python train.py --crop_scale_min=1 --encoder_norm="layernorm" --encoder_activation="gelu" --encoder_patch_size=[4, 4] --decoder_weight_standardization=false --decoder_attention=false --init="trunc_normal_002" --beta1=0.9 --beta2=0.98 --eps=1e-10 --gradient_centralization=true --max_steps=25400
Rows from block 3 of the encoder, named by matrix and row number. Rows with one number belong to one neuron. Each number is 128 + 32 x the weight over its row's rms, rounded and kept within 0 to 255. All counts start at 0. After the name is the row's rms in percent of the matrix's.
# fc1: MLP up (encoder.blocks.3.mlp.fc1.weight, 2048x512), inputs 192-223
# fc2: MLP down (encoder.blocks.3.mlp.fc2.weight, 512x2048, transposed), outputs 192-223
fc1.510 058 [129 128 127 119 128  94 136 128 115  85 125 116 109 135 128 128 128 129 108 139  91 121 245 126 126 130 148 123 123 128 128 129]
fc2.510 085 [114 110 134 127 128 132 128 128 128 157 255 128 128 122 210 128 129 128 129 128  92 138 128 140 128 125 146 128 141 174 129 128]
fc1.511 069 [104 129  47 131 128 129 133 129  91 121 128 118 113 129 125 128  92 128 144  36 128 107 128  62 118 179  96  60 116 132 128 123]
fc2.511 055 [128 135 131 129 128 129 125 125 128 224 128 127 114 127 145 134 120 124 139 121 132 156 117 127 126 121 128 128 170 123 132 131]
fc1.512 066 [ 80 116 128  40 107 106 135 128  99 132 128 139 128  49 107 117  44 129 115 115 120 128 204 125  78 140 139 114  94 132 128  79]
fc2.512 075 [130 169 128 132 127 130 128 128 130 128 123 132 182 124 103 131 120 128 131 130 128 117 129 124 128 158  53 128 153 118 149 128]
fc1.513 093 [157 131 129 125 148 160 128 128  98 118 107 132 128 123 128 128 124 132 125  62 129 114 180 118  99  79 138 128 133 142 128 110]
fc2.513 063 [129 134 128 128 128 128 128 125 131  63 134 127 128 157  63 128 125 135 182 125 130 188 128  96 132 141 101 131 134  82 141 129]
fc1.514 070 [129 132  57 186 128 154 124 128 130 155 117 158 146 134 132 128 128 121 137  89 129 105 128 130 130 130 128 129 133 129 128 128]
fc2.514 056 [128 129 129 128 128 128 108 121 128 181 128 146 187 130 139 111 125 131 131 127 130  59 128 132 128 154 121 130 170 126 132 145]
fc1.515 063 [128 124 128 125 239 128 128 128 126 130 129 124 128 127 128 128  98 118 125 133 124 128 255 134 128  87 155 128 129 125 128 128]
fc2.515 097 [128 128 128 128  93 125 128 128 128 127 249 128  55 118 134 128 128 130 128 128 149 125 131 128 128 133 108 147 128 157 117 128]
fc1.516 068 [136 130 127 113 137  88 128 124 114 128 127 128 125 125 121 128 105 129 120 132  83 128 101  93 130  85 118 124 152 126 134 129]
fc2.516 089 [113 128 131 128 128 128 128 119 128 122 116 128 117 128  90 127 128 128 136 129 143 123 129 127 129 163 128 192 150 128 150 128]
fc1.517 075 [116 128 128 121 127 125 140 128  88 128 128 127 151 128 115 125  40 128 128 123 143 128 134 128 104  85 127 125 109 179 128 128]
fc2.517 077 [129 196 143 142 128 128 128 129 135 128 135 153 177 105 121 140 102 126 132 128 140 129 129 135 123 126  57 120 143 117 175 128]
fc1.518 233 [ 45 109 128 124 128 144 128  60 135 135 128 188 137 175 128 128 128  98 121 130 147 125  93 108 131 106 144 149 121  76 128 149]
fc2.518 171 [166 129  18 131 128 125 119  78 128 124 140 128 128 149 112 127 128 132 133 124 129 127 127 124 128  94 101 128 118  51 129 133]
fc1.519 080 [132 128  78 129 147 128 128 101 124 110 109 125  89 108 115 127 128 128 135 121 136 128 128 128  92 255  15 120 132 128 128  91]
fc2.519 095 [105 128 151 113 128 111 126 126 128 255 128 110  80 155 132 170 128 110 128 112 128 126 127 128 126 136 132 128 168 129 120 130]
fc1.520 151 [191 125  34  93 229 129 128 113 127   0  96 128 129 126 122 123 113  97 127 129 119 128 133 126 125 203 128 120 128 139 128 122]
fc2.520 140 [162 127 132  65  94 172 128 139 128 125 177 129 223 135  92 128 128 128 183 128 128  77 128  77 128 161 125 128 106 145 119 128]
fc1.521 073 [134 119 123 112 128  78 137 128 102 115 128  84  86 150 110 129  44 128 110 139  99 128 181  83 128 125  67 128 113  98 128 128]
fc2.521 067 [123 128 130 131 129 103 144 126 168 107  78 127 129 125 128 112 115 127 131 128 124 128 137 130 127 129  72 127 133 113 129 115]
fc1.522 090 [129 129 128 130 131 128 128 118  80 131 128 127 125 129 128  77 123 128 143 124 128 111 102 122 128 191 118  65 130 128 130 114]
fc2.522 067 [128 145 160 102 128 164 115 128 132  86 127 127 126 127  95 132 125 128 128 127 127 155 189 127 128 120 180 128 170 162 115 129]
fc1.523 077 [123 120 111 134 128 127 136 128  54  85 128  76 128 103 124 114 126 129 155 123 133 130 129 129 102 141  51 128  67 123 129 112]
fc2.523 084 [110 128 125 128 116 123 126 127 127 246 130 131 136 132 177  80 128 127 122 131 122 143 116 128 128 116 131 131 138 109 142 130]
fc1.524 049 [131 126 128 118 128  22 143 128  69  31 126 116 128  42 128 128 114 128 119 129  67 112 132 121 123 115 149 128 127 161 128 118]
fc2.524 030 [128 128 188 128 128 150 128 130 128  95 106 128 128 129 128 105 128 128 118 128  77 110 128 121 131 128 129 128 150 255 131 128]
fc1.525 080 [150 127 146 129 130 118 131 137  40 120 128 107 128 113 111 124 128  83 144  96 136 128 132 128 113 143 106  93  89 161 133 125]
fc2.525 077 [127 154 139 119 129 132 118 144 129 131 128 114 248 129 129 120 127 128 132 113 133 131 134 128 128 110 119 128 155 122 157 131]
fc1.526 063 [ 75 128 128 130 129 128 128 125 129 124  94 128 128 119 128 128 128  74  58 127 128 132 131 129 128 128 120 128 128 232 128 115]
fc2.526 079 [128 128 129 128 128 131 128 129 128 128  31 128 129 128 128 128 134 127 128 141 128 107 140 128 128 157  94 129 128 212 133 128]
fc1.527 089 [133 128 129 128 172 129 128 128 128 115 129 128 128 128 139 128 112 128 127 129 137 129 213 157 129 102 135 131 135 155 127 128]
fc2.527 116 [140 137 121 128 103 128 127 156 128  98 255 133 113 128  96 145 128 150 139 131 154 117 128 127 129 131  86 191  92 144 127 129]
fc1.528 136 [ 92 127 101 141 129 132 134 126 129 133 128 128 127 124 109 122 131 128 133 128 134 126  59 112 101 128 122 124 119 132 129 112]
fc2.528 131 [167 129 118 129 128 127 128 159 128  45 128 149 221 126  76 128 137 142 149 129 128 129 182 105 128 217  91 128  67 127 155 128]
fc1.529 079 [128 129 128 134 137 124 130 128 113 105 128 122 128 129 128 118 128 135 189  54 137 103 134 121 124 148 115 111  94 170 130  91]
fc2.529 084 [121 129 128 129 128 143 128 128 128 255 128 128 128 128 183 128 128 128 130 128 128 135 108 128 128 114 179  97 130 109 128 128]
fc1.530 076 [143 129 127 128 140 128 129 115 122  92 101  72 124 123 128 126 116 128 163  76 141 128 131 128 125 170  69 115 131  82 128  79]
fc2.530 092 [129 157 132 109 127 138 123 127 128 255 128 114  79 157 126 182 119 128 132  99 151  88 129 129 128 125 114 128 173  61 119 134]
fc1.531 058 [130 128 148   5 129 128 130 127 130 119 126 128 106  93 119 125 121 128 133  64 128  84  78 142 111 210  92  91 128 167 131 126]
fc2.531 084 [118 129 132 128 127  86 128 128 128 255 125 128  12 128 128 128 128 128  93 127 128  79 126 128 128 171 152 139 164 128 130 129]
fc1.532 088 [127 117 139 127 137 120 127 129 120 124 128 131 128 119 128 128 190 129 128 113 128 131 127 131 133 127 125 127 124 128 128 101]
fc2.532 076 [ 95 128 129 128 128 108 128 128 127 255 128 128  17 130 127 128 151 128 104 129 128  94 124 129 157 128 164 128 177 129 129 128]
fc1.533 221 [112 128 128 121 119 129 128 129 121 147 122 128 129 128 128 128 111 121 118 128 112 106 103 127 128 126 129 128 126 129 102 129]
fc2.533 126 [128 128 128 128 128 136 128 128 161 178 155 128 128 129 166 128 115 128 128 128 119 132 121 126 156 128 228 128 128 141 128 128]
fc1.534 160 [129 126  10 123 128 123 133  62 128 122 128 128 128 127 128 126 106 135 134  86 113  89 127  65  69 135 145 128 122 117 154 127]
fc2.534 144 [127 125 188 106 141 173 128 100 128 115 128 129 225 127 111 113 131 123 125 131 123 128 128  70 128 163 136  71 123 148 127 128]
fc1.535 053 [129  70 128 150 130 122 132 128 124  81 127 112 128 135 128 128 113 135 139 108 133 112 128  84 128 177  86 128 127 123 128  89]
fc2.535 062 [ 92 128 128 129 128 130 126 128 128 255  97 126 108 128 155 128 128 128 130 125 128 128 101 126 128 126 149 117 148 129 127 130]
fc1.536 087 [ 65 128 129 127 128  47 128 129 128 134 130  84 117 125 128 129 113 128 122 107 126 119   0 116  92 126 131 129 126 128  87  98]
fc2.536 103 [127 129 124 127  86 117 126 106 110 130 228 128 103 120 131 141 131 137 132 130 130  87 121 132 118 146 125 128 128 128 128 130]
fc1.537 048 [140 127 128 128 128 108 152 127 115 138 128  77 120 208 128 128 128 131 124 131 119 132 174 128  85 108 134 128 125  53 128 133]
fc2.537 055 [108 126 108 130 131 133 157 128 132 134  22 127 132 128 129 127 127 125 114 128 119 128 128 131 128 128 167 117 128  55 128 107]
fc1.538 061 [130 130 129 130 128 134 128 125 135 128 128 127  90 138 128 128 128 128 136  71 128 104  57 127 128 255  62 128 128 103 130  81]
fc2.538 074 [117 128 136 129 128 132 127 127 128 255 113 128 110 128 129 128 128 128 123 128 125 105 130 113 128 172 204 128 172 129 125 130]
fc1.539 198 [125 128 128 128 112 128 128 139 122 130 128 128 128 128 128 128 115 120 125 128 123 121 109 128 128 125 128 128 128 130 111 128]
fc2.539 123 [111 128 128 128 128 128 128 128 138 204 152 128 126 128 173 129 118 128 128 128 125 136 115 128 130 128 204 128 137 140 128 128]
fc1.540 082 [129 130 138 130 134 129 127 104 113  68 127 128 128 117 129 128 128 122 147 103 128 128 135 128 128 142 125 128 128 128 128 128]
fc2.540 095 [138 129 128 128 128 147 127 140 128  57 128 131 255 133  88  97 128 128 127 127 129 134 170 138 128 143 127 128 128 177 148 128]
fc1.541 082 [130 131 134 128 132 129 130 127 109  91 128 101 128 136 117 127 132 128 132  33 133 117 128  68 128 130  90  97 127 141 131  68]
fc2.541 093 [117 129 128 128 128 129 128 128 128 255 103 128 105 128 145 128 128 128 117 128 128 128 125 129 128 128 183 149 152 110 128 129]
fc1.542 078 [130 126  98 119 132 114 128 126 102 128 124  34 127 131 130 128 127 128 127 135 113 129 152 113 128 111 135 126  38 128 128 113]
fc2.542 068 [128 128 128 143 112 112 157 128 127 230 131 128  63 127 128 128 129 128  98 128 127 124 128 129 128 124 128 128 128  95 127 102]
fc1.543 062 [127 130 187  51 128 128 126 128 129 124 126 128 130 132 128 128  95 128  90  72 130 115 128 160 105 130  75 126 153 128 129 129]
fc2.543 093 [124 128 129 128 127 117 128 126 128 239 115 128  59 127 129 128 128 128  81 128 128  77 120 128 128 192 126 131 148 128 127 128]
fc1.544 203 [118 128  92 145 128 105 127 109 125 160 113 121 136 165 110 127 115 125 128 127 128 128 128 128 109 145 128  96 119 138 180 106]
fc2.544 175 [116 128 197 126 127 127 128 127 134  88 131 142 128 120 164 127 128 128  89 128 120 141 128 176 128 128 121 128 128 157  91 128]
fc1.545 092 [163 131 152 128 130 130 127 120 128  72 112 116 118 128 128 128 126 134 179 129 126 127 163 128 128 232 128 128 128 114 154 128]
fc2.545 110 [138 132 128 120 128 145 129 137 128  70 124 128 255 135  71  87 128 128 125 128 128 127 176 100 128 200 109 127  99 173 149 127]
fc1.546 077 [152 127 126 148 184 124 129 127 123  57 128 115 123 129 128 128 128 127 194 128 138 129 255 190 120  92  99 128 128 125 143 132]
fc2.546 084 [128 121 128 128 128 128 128 128 128 142 255 128 127 128 194 128 128 128 128 128 117 137  91 128 128 126 146 128 128 160 128 128]
fc1.547 054 [127 121 132 115 128 128 131 129 109 127 128 127 128 125 128 128  95  97 124 128 123 119 255 163 125  53 161 128 128 125 128 126]
fc2.547 074 [122 128 129 128 127 128 128 128 128 145 231 128  80 112 172 128 128 128 128 128 129 128 128 178 128 130 128 128 145 184 105 128]
fc1.548 075 [ 85 124 126  36 128 106 131 128 109 115 128 116 128  66 128 128  69 105  33 116 118 123  21 124  86  36 150 116 128 174  89 125]
fc2.548 080 [129 150 128 124 126 123 127 110 127  91 133 129  78 129  51 169 128 132 131 128 143 124 120 123 133 127 121 171 117 142 122 129]
fc1.549 082 [128 116 127 128 111 117 133 128  78  76 128  82 129  92 122 108 111 128 128 129  59 127 127 128  96 122 132 127 109 129 128 120]
fc2.549 058 [128 129 122 128 128  86 128 128 126 133 114 129 128 128 126 128 128 129  30 133 128 137 118 128 128 141  90 130 128 112 125 128]
fc1.550 087 [128 129  13 123 141 136 127 128 133 120 118 196 128  57 126 128 105 125 128 128 129 119  96 129 129 140 137 128  63 250 128 129]
fc2.550 086 [129 128 137 128 111 113 126 130 128 165 163 128  75 128 128 128 128 128  86 121 132  50 124 126 128 170 128 128 166 192 128 130]
fc1.551 066 [130 107 128  65 125 128 129 128 106 120 127 129 125  95 113  93 123 107 129  69 128 115 113 123 116 193  90 120 128 128 128  76]
fc2.551 070 [108 129 132 130 127 115 128 128 127 255 126 128  32 130 126 129 128 128  86 128 130  77 128 128 128 141 160 129 194 129 132 129]
fc1.552 080 [ 93 128  97  10 143 107 128 128 128 174 129 129 128 123 128 107 118 128 130 121 128 128 128 128 115 120 148 117  74  59 129 128]
fc2.552 110 [151 164 123 128 128 128 128 141 128   9  17 128 128 128  55 189 128 139 140 128 181 127 167 128 128 141  84 157 128 129 157 128]
fc1.553 074 [ 85 123 129  61 130 128 137 119 128 132 128 138 121  85 128 124  88 119  77 128 112 128  99 106 116  63 141 128 128 129 130  95]
fc2.553 102 [129 128 128 129 128 128 128 129 129  98 128 142  93 128  55 150 128 143 128 116 163 116 153 128 129 157 127 206 132 128 129 128]
fc1.554 067 [ 18 128 140 127 128 127 128 128 129 139 128 124 128 135 114 128 131 128 128 115 130 132 134 131 130  80 119 128 133  89 127 128]
fc2.554 087 [ 96 128 103 135 127 110 128 117 128 223 128 128  20 123 128 130 128 128 127 129 128 104 117 127 128 160 128 166 138 128 128 128]
fc1.555 107 [175 172 131 139 160 161  68 119 170 138 129 169 137 164 141 139 201 204 149 146 162 141 144 182 175 144 161 137 160 157 128 153]
fc2.555 104 [128 128 152 128  34 138 194 149 128 128 107 128 128 128  98 113 128 128 128 128 128 107 173 127 128 128  59 103 185 134 128 102]
fc1.556 057 [122 121 128 124 158 121 136 137  75 129 131 128 126 127 128 128 109 103 116 129 125 104 235 129 128   0 180 128 125 105 128 122]
fc2.556 075 [128 128 128 128 118 128 127 128 128 129 155 128 127 128 127 129 128 128 128 128 130 127 129 206 128 114  62 128 159 127 130 129]
fc1.557 139 [124 127 128 110 140 128 128 137 127 115 128 127 128  89 128 128 127 126 135 112 128 128 131 128 128 140 161 128 113 135 136 128]
fc2.557 111 [133 127 128 128 129 141 128 128 123  73 128 128 172 128  88 126 128 128 128 128 126 128 128 122 128 142 128  82  96 116 128 128]
fc1.558 147 [120 158 128 128 139 131 128 127 128 124 108 140 140  84 128 128  47 128 128 132  72 129 131 128 109 135 239 136  92 209 128 128]
fc2.558 145 [159 142 159 153 124 150 130 145 129 125 109 174 172  90  96 131  96 128 128 128 130 128 151 128 116 128 128  98 128 186 126 126]
fc1.559 064 [128 125 148 128 231 128 128 128 124 128 128 124 128 127 129 128  94 101 123 131 125 128 255 128 128  48 189 128 129 126 125 128]
fc2.559 078 [128 128 128 128 100  84 128 127 128 127 156 128   0 128 128 132 128 138 121 128 129 124 130 161 128 136 109 129 145 167 123 128]
fc1.560 048 [127 127 128 128 124 123 146 128 113 118 128 117 128 125 128 128 104 136 131 104 123 128 135 108 118 116 132 128 120 153 128 112]
fc2.560 056 [128 128 128 130 128 130 128 128 128 192  66 130 156 128 197  64 128 128 131 131  65 122 111 128 128 127 128  83 143 128 136 128]
fc1.561 072 [128 112 128  88 124 123 128 128 128 115 111 132 116  54 127 124 123 101 128  49 110 123 117 128 125 191 123 121 128 129 128  85]
fc2.561 070 [118 129 137 129 124 128 128 128 125 255 124 125  17 130 123 135 129 128  79 129 135  56 127 128 128 169 143 130 195 131 130 128]
fc1.562 072 [ 31 128 115 128 185 148 128 127 130 133 129 128 128 128 128 128 111 128 127  89 130 128  22 144 128 129 128 130 128 134 112 128]
fc2.562 088 [ 97 113 129 128  92 120 128 116 128 211 167 128 124 128 169 128 128 128 121 128 100  94 111 128 128 128 137 128 134 142  83 128]
fc1.563 113 [ 81 125 128 142 192 129 128 112 128 129 128 122 127 133 128 129 120 128 119 131 128 114  55 115 108 128 166 128 122 128 101 128]
fc2.563 146 [138 127  86 127  69 128 143 124  87 112 191 142 121 109 130 154 142 163 130 128 128 103 181 145  79 147 132 169 119  92 125 120]
fc1.564 228 [140 131 104 152 130 129 128 128 129 125 119 112 130 129 124 120 129 124 132 128 128 138 128 114 114 122 129  94 146 117 126 114]
fc2.564 204 [105 128 158  83 128  81 128 128 128 126 155 145 139  87 128 101 126 128 128 128 116 128 142 173 128 133 147 128 118  98  96 128]
fc1.565 122 [162 124 131 108 255 141 127 101 109 127 129 129 100  80 128  74  99 125 152 111 133 130 157 169 116  34 126  71 130  64 128 118]
fc2.565 153 [129 114 128 128 111 128 128 119 133  88 255 128 128 128 147 128 128 128 175 128 129 127 113 154 128 124 130  95 127 130 118 128]
fc1.566 072 [164 117 179 117 128 121 135 138  75 112 128 142 133 128 140 123 125  93  82 128  91 130 192 132 131   0 212 128 159 134 109 125]
fc2.566 064 [116 129 128 127 112 152 127 123 129 131 192 128 102 129 125 140 127 128 130 128 130  79 125 255 146 126 125 128 154 197 128 129]
fc1.567 080 [144 128  86 128 129  93 128 129  86 117 121 110 128 128 129 118 105 123 142  87 128  99 129 128 103 234 121 107 111 127 129  91]
fc2.567 057 [128 129 135 128 128 150 126 128 128 255 125  85 128 132 128 129 128 129  30 128 129  39 130 124 128 140 130 124 134 131 130 130]
fc1.568 236 [129 160 150 195 135 133 127 128 144 142 128 132 128 151 129 149 137 133 105 144 158  57 128  97 131 223  37 143 158 118 111 132]
fc2.568 200 [119 131 128  30 128 127 127 142 186  74 128 129 156 141 120 128 128 142 169 122  74 150 145   0 128 127 108 128 101 128 125 129]
fc1.569 059 [128 125 129 123 160 132 128 128 125 128 131 128 128 128 128 128  87 114 125 129 126 127 255 135 128  50 169 129 131 125 128 128]
fc2.569 078 [128 128 128 128 121 128 128 128 128 127 255 128  36 123 134 128 128 128 128 128 129 124 128 140 128 135 119 128 132 162 116 128]
fc1.570 078 [136 128 116 127 148 120 128 118 128  43 122 129 122  91 130 128 129 125 128  49  58 130 214 117  83 128 179 124 124 121 130 128]
fc2.570 075 [166 128 128 128 128 137 126 128 128   0 126 131 255 130  84 128 128 128 128 128  87 143 136 123 130 135 104 128 128 128 151 128]
fc1.571 107 [131 124 107 113  64 125 128 126  94 125 126  82 128 126 128  94 129 122 116  96 133 127  90 102  94  67 128  82 121 130 127 109]
fc2.571 071 [130 131 120 124 128 129 127 141 128  63 187 130 128 128  24 133 128 130 100 128 166 118 136 127 130 145  54 145  87 128 134 129]
fc1.572 141 [ 88 148 102 153 163  75 128 130 136 150 128 107 141 128 128 128 115 129 129 132 110 128 144 108 108 118 202 122 130 148 128 124]
fc2.572 161 [255 131 148 173 128 147 136 130 127  91 128 204 153  93 122 124 128 128 146 121 118 138 127 128 128 128 129 127 122 130 131 128]
fc1.573 060 [128 128  29 122 106 112 135 128  77 128 128 124 128 133 103 114 100 132 127 115  52 104 129  64  93 127 147 128  91 128 128 118]
fc2.573 061 [126 129 128 130 128  79 128 128 128 128  84 128 128 129 128 128 128 128  98 128 128 127  94 128 128 128  92 128 154 128 132 128]
fc1.574 070 [129 112 130 128 125 122 133 128 113  94 116  72 113 127 128 127 128  83 112 123 101 124 130 124 108 172  74 127 127   0 128  89]
fc2.574 070 [123 134 128 128 118 128 124  68 128 141 122 128 124 135 126 135 126 132 120 128 134  87 131 127 128 139 135 133 176 110 158 135]
fc1.575 062 [127 123 128 128 141 135 130 128 123 128 129 127 128 127 128 128  89 108 123 128 124 128 255 134 127  58 181 133 128 126 127 127]
fc2.575 086 [128 128 128 128 114 106 128 128 128 138 127 128  44 128 159 130 128 128 123 128 129 127 127 154 128 135 128 129 141 191  99 128]
fc1.576 076 [127 128 144  85 118 132 128 128 129 116 128 127 119 124 126 109 152 109 143  61 127 127 125 163 109 177 111 124 126 128 128 121]
fc2.576 074 [128 130 112 128 125 128 128 128 127 255 119 128 102 128 134 125 132 128  90 130 127  88 130 128 128 193 128 115 139  95 125 128]
fc1.577 086 [ 76 128 130 125 173 128 128 113 128 128 128 129 126 124 128 128 114 127  59 128 128 128 109 128 128 128 128 128 128 133 120 119]
fc2.577 131 [126 128 119 129  84   3 128 128 148 155 144 128  66 128 141 128 120 138 118 128 128  65 118 128 128 168 117 168 127 131 128 128]
fc1.578 088 [145 129 152 129 174 130 128 120 118  96 123 128  89 126 128 125  92 108 120 112 125 144 213 127 128  43 130 138 141 116 127 127]
fc2.578 093 [134 155 128 128  91 128 123 138 142  19 128 128 128 149  84 136  64 140 127 127 184 125 130 133 129 131 101 129 128 129 171 134]
fc1.579 094 [114 128 126 244 173 128 128 114 128 127 128 134 128 124 128 128  86 118 128 128 128 124 145 197 120 123 136 128 128 197 128 128]
fc2.579 166 [148 128 146 128  72 133 134 129 128 122 195 173 127 101 132 128 128 128 126 128 128 127 128 135 128 137 128 128 128 148 106 128]
fc1.580 060 [117 129  90 129 112  95 128 133 128 113 114 128  92 129 128 128 134 131 134 127 128  44 127 127 131 159 125 128 127 147 130 120]
fc2.580 071 [104 128 128 128 128 128 128 110 128 255 255 128  95 128 188 128 128 128 109 128 128 132  72 128 128 128 143 128 128 154 107 128]
fc1.581 071 [132 128 130 154 128 130 139 128  94 130 128  58 122 215 121 128 130 135 134 111 128 128 130  85  95 168  49 116 124  80 132 128]
fc2.581 066 [108 130 128 131 129 138 128 109 128 241  73 116 130 126 160 127 128 127 103 128 127 139 130 104 128 128 160 123 128  66 125 128]
fc1.582 171 [208 128  98 144 172 131 127 115 132 166 136 142 128 131 131 129 136 124 150 144 130 133 143 128 162 129 129 126 156 115 131 164]
fc2.582 116 [128 117 126 129 128 127 127 128 127 182 255 128  95 130 172 129 130 129 128 128 128 142  91 140 128 104 128 147 135 128 129 128]
fc1.583 056 [128 126 128 110 161 109 134 128 111 128 128  62 128 129 128 128 125 128 127 129 116 128 144 128  56 122 131 128  85 127 128 128]
fc2.583 048 [128 128  97 128 148 128 171 128 128 188 104 123 142 128 128 117 128 108  31 128 127 128 127 132 128 134 177  97 128  83 122  82]
fc1.584 072 [128 130 128  48 152 137 127 128 132 128 129 150 127  63 128 128  81 128 147 124 111 127 113 151 128 141  85 130 122 174 128 127]
fc2.584 057 [128 133 175 128 128 128 102 154 128 133 179 121  81 153 147 128 128 128 128 128 131 170 125 193 128  83 138 128 165 172 127 133]
fc1.585 064 [ 88 123 128  86 114  64 127 128 109 129 128 131 128 131 128 129 120 128 128  79 123 122  92 126 123 132 114 128 129 130 128 121]
fc2.585 075 [ 99 128 131 129 128 130 128 125 128 207 119 128  27 128 114 151 128 128 105 128 170  80 126 128 129 193 128 128 184 131 128 129]
fc1.586 051 [128 128   0 128 127 119 130 128  80  83 123 116 128 128 128 128  71 131 128 116 128  87 128 128  58 170 130 128  69 211 128 110]
fc2.586 048 [114 128 138 128 128 128 128 128 128 147  72 128 129 128 128 128 128 128 127 128 128 109 128 129 123 135  68 128 199 137 130 128]
fc1.587 081 [108 125 105  86 255 116 141  80 127 154 126 122 104 128 120 128 101  86 126 136 126 120 175 128 100 129 154 123 105 127 128 129]
fc2.587 118 [127 126 129 129 143 170 141 128 128 130 255 125 183 115 147 111 125  85 133 127 109 128 128 164  86  97 147 126 128 137 122 107]
fc1.588 099 [157 128 128 131 215 129 128 107 128 112 128 128 129 128 134 128 101 127 127 128 129 128 205 128 128 125 130 130 132 128 128 128]
fc2.588 138 [137 128 128 128 103 135 128 130 128  71 255 152 188 123  89 132 128 141 174 135 139 119 142 124 128 207 109 154  83 150 127 128]
fc1.589 058 [111  87 136  75 128 126 132 127 128 124 127 127 129 129 126 126 124 128 130  87 102 123  91 117 109 131 123 122 127 128 136 126]
fc2.589 079 [121 128 128 128 128 128 128 124 128 216 118 125 130 128 128 119 131 128 116 128 113  97 131 128 128 189 136 128 157 129 129 128]
fc1.590 054 [ 99 112 128  56 125 112 150 128 106 157 128 146 128  86 124 124 124 135 126 107 103 131 133 102 113 128 183 120 120 132 128 128]
fc2.590 068 [129 128 127 132 128 128 128 130 130  99 126 131 188 128  81 128 128 128 128 130 128 131 128 128 129 228  50 117 144 129 146 128]
fc1.591 063 [119 129 128 129 130 129 130 128 127 197 128 161 128 130 128 128 133 141 132  91 136  84 128 154 128 123 128 127 129 169 121 122]
fc2.591 081 [116 128 128 128 128 128 128 128 128 255 249 128 101 128 200 128 128 128 124 128 114 134  93 148 128 100 159 102 145 129 110 128]
fc1.592 051 [130 124 129 127 220 126 130 128 118 127 128  94 128 128 128 128  50 115 128 132 125 117 255 134 128  72 153 128 127 124 128 128]
fc2.592 073 [125 118 129 128 128 128 128 128 128 128 255 128 128  77 166 128 128 128 127 128 111 128 129 128 128 131 119 128 129 209 120 128]
fc1.593 203 [133 140 122 138  77 128 127 127 134 238 110 128 132 130 121 128 140 128 133 128 119 166 128 126 130 101 217 127 137 160  55 129]
fc2.593 185 [168 128 158 128 136 202 128 135  96 129 128 154 255 128 129 128 129 125 128 129  85 141 154 166 128 130 205 127 125 140 139 128]
fc1.594 146 [129 128  13 125 128  93 128 128 126 122 128 126 128 122 128 128 126 145 128 115 128 128 128 127 128 151  93 121 118 105 129 105]
fc2.594 191 [126 128 255 115 120 128 128 146 128  74 152 131 241 130 112 107 128 128 128 128 108 124 141 117 128 220 134 128 128 240 128 128]
fc1.595 084 [ 95 128 128 135 145 140 133 128 127 101 128 126 127 145  68 128 133  33 161  89 142 136 134  93 127 174  76 117 115 167 141  87]
fc2.595 090 [128 128 142 150 129 129 127 128 132 254 130 128 128 115 196 128 128 117 128 128 101 157 120 127 128 113 197 128 128 128 128 129]
fc1.596 117 [129 133  55 154 135 112 128 128 106 126 123 129  91 127 130 129 120 129 159  80  78  96 121 108 112 189 157  95 100 151 128  96]
fc2.596 066 [128 130 174 126 128 134 126 126 112 255 133 115 128 132 134 128 129 123 128 107 127 126 127 131 127 122 138 128 183 147 128 130]
fc1.597 064 [128 128 138  47 128 127 131 128 128 127 128 136 130  48 128 127 138 125 128  66 129 128 130 155 129 116 119 124 129 167 126 125]
fc2.597 082 [114 128 130 128 126  78 127 130 128 255 127 128   0 132 128 139 129 129  78 129 138  64 108 128 135 134 128 176 146 137 130 129]
fc1.598 081 [144  82 129 157 128  91 128 128 104 130  99  32 109 183  95 126 134 128 129 128 128 130 128 147 128 154  95 119 126  42 132 128]
fc2.598 083 [131 130 128  85 124 129 127 121 128  73 128 128 127 128  83 103 128 133 123 127 150 102 151  90 128 152 112 128 102 128 130 129]
fc1.599 060 [105  80 141  68 135 124 137 128 127 150 128 125 126 131 129 127 121 128 131  51 120 116  69 105 123 113  99 124 128 115 132 127]
fc2.599 069 [125 128 131 128 129 131 128 129 128 213 106 128  71 128 117 131 132 130 139 128 131 108 129 124 131 165 143 128 146 108 132 128]
fc1.600 061 [120 118 129 115 116 120 135 125 129 128 128 130 128  79 123 128 122 130 128 128  99 127 125 121  94 131 154 128 122 132 128 129]
fc2.600 060 [128 128 126 130 128 127 128 130 137 140 113 131 190 128 128 128 128 128  85 134  44 130 128 110 131 128 128 129 129 121 132 128]
fc1.601 061 [119 115 128 129 125  60 143 129 105  24 128 127 126 110 128 128  55 130 131 128  85  93 130 127 100 208 128 128  90 217 128 117]
fc2.601 043 [128 128 163 128 129 128 128 128 128 128 127 123 129 128 145 103 128 126  72 128 126 128  68 128 128 128 128 127 130 191 128 128]
fc1.602 056 [141 121 128  92 165 132 128 102 129  82  81 128 128  97 130 128 128 115 131 122 128 126 185 126 128 129 133 129 135 106 128 130]
fc2.602 079 [163 143 128 127 128 159 119 129 128  48 127 128 247 129  62 128 128 128 128 128 128 127 139 109 128 143  46 135 108 128 148 134]
fc1.603 092 [105 128 128 145 248 132 128 123 128 135 129 134 128 128 128 128 128 128 128 128 139 120  96 128 128 128 146 128 130 128 128 128]
fc2.603 212 [137 128  93 127  28 115 121 133 128  69 235 138 110 131 125 144 128 138 123 128 135 129 127 136 128 116  80 150 112 129 128 140]
fc1.604 090 [124 128 131 158 255 128 128 128 128 134 129 128 133 130 128 128 127 129 128 130 150  55 115 152 128 128 127 128 128 136 129 128]
fc2.604 159 [128 128  91 127 115 123 128 128 127 113 255 146 100 127 128 159 147 141 128 140 128 126 125 139 133 120 127 136  95  93 126 128]
fc1.605 057 [132 128 128 129 131  99 128 127 128 113 128 131 128 118 127 128 151 130 104 124 128 127 128 128 128  96 135 128 128 187 129 114]
fc2.605 098 [ 82 121 128 132 128 100 128 123 128 255 169 128  28 128 189 128 128 128 117 128 117 134  89 179 128 109 188 128 150 141 120 128]
fc1.606 079 [125 128 209 127 111 132 128 137 128 140   5 126 128 121 128 128  88 128 109 128 125 130  48 181 128 171 170 138 128 163  93 126]
fc2.606 077 [139 126 129 115 121 127 128 128 128  15 104 132 191 127  67 125 128 128 127 129 125  78 156  78 128 219  57  96 113 188 127 128]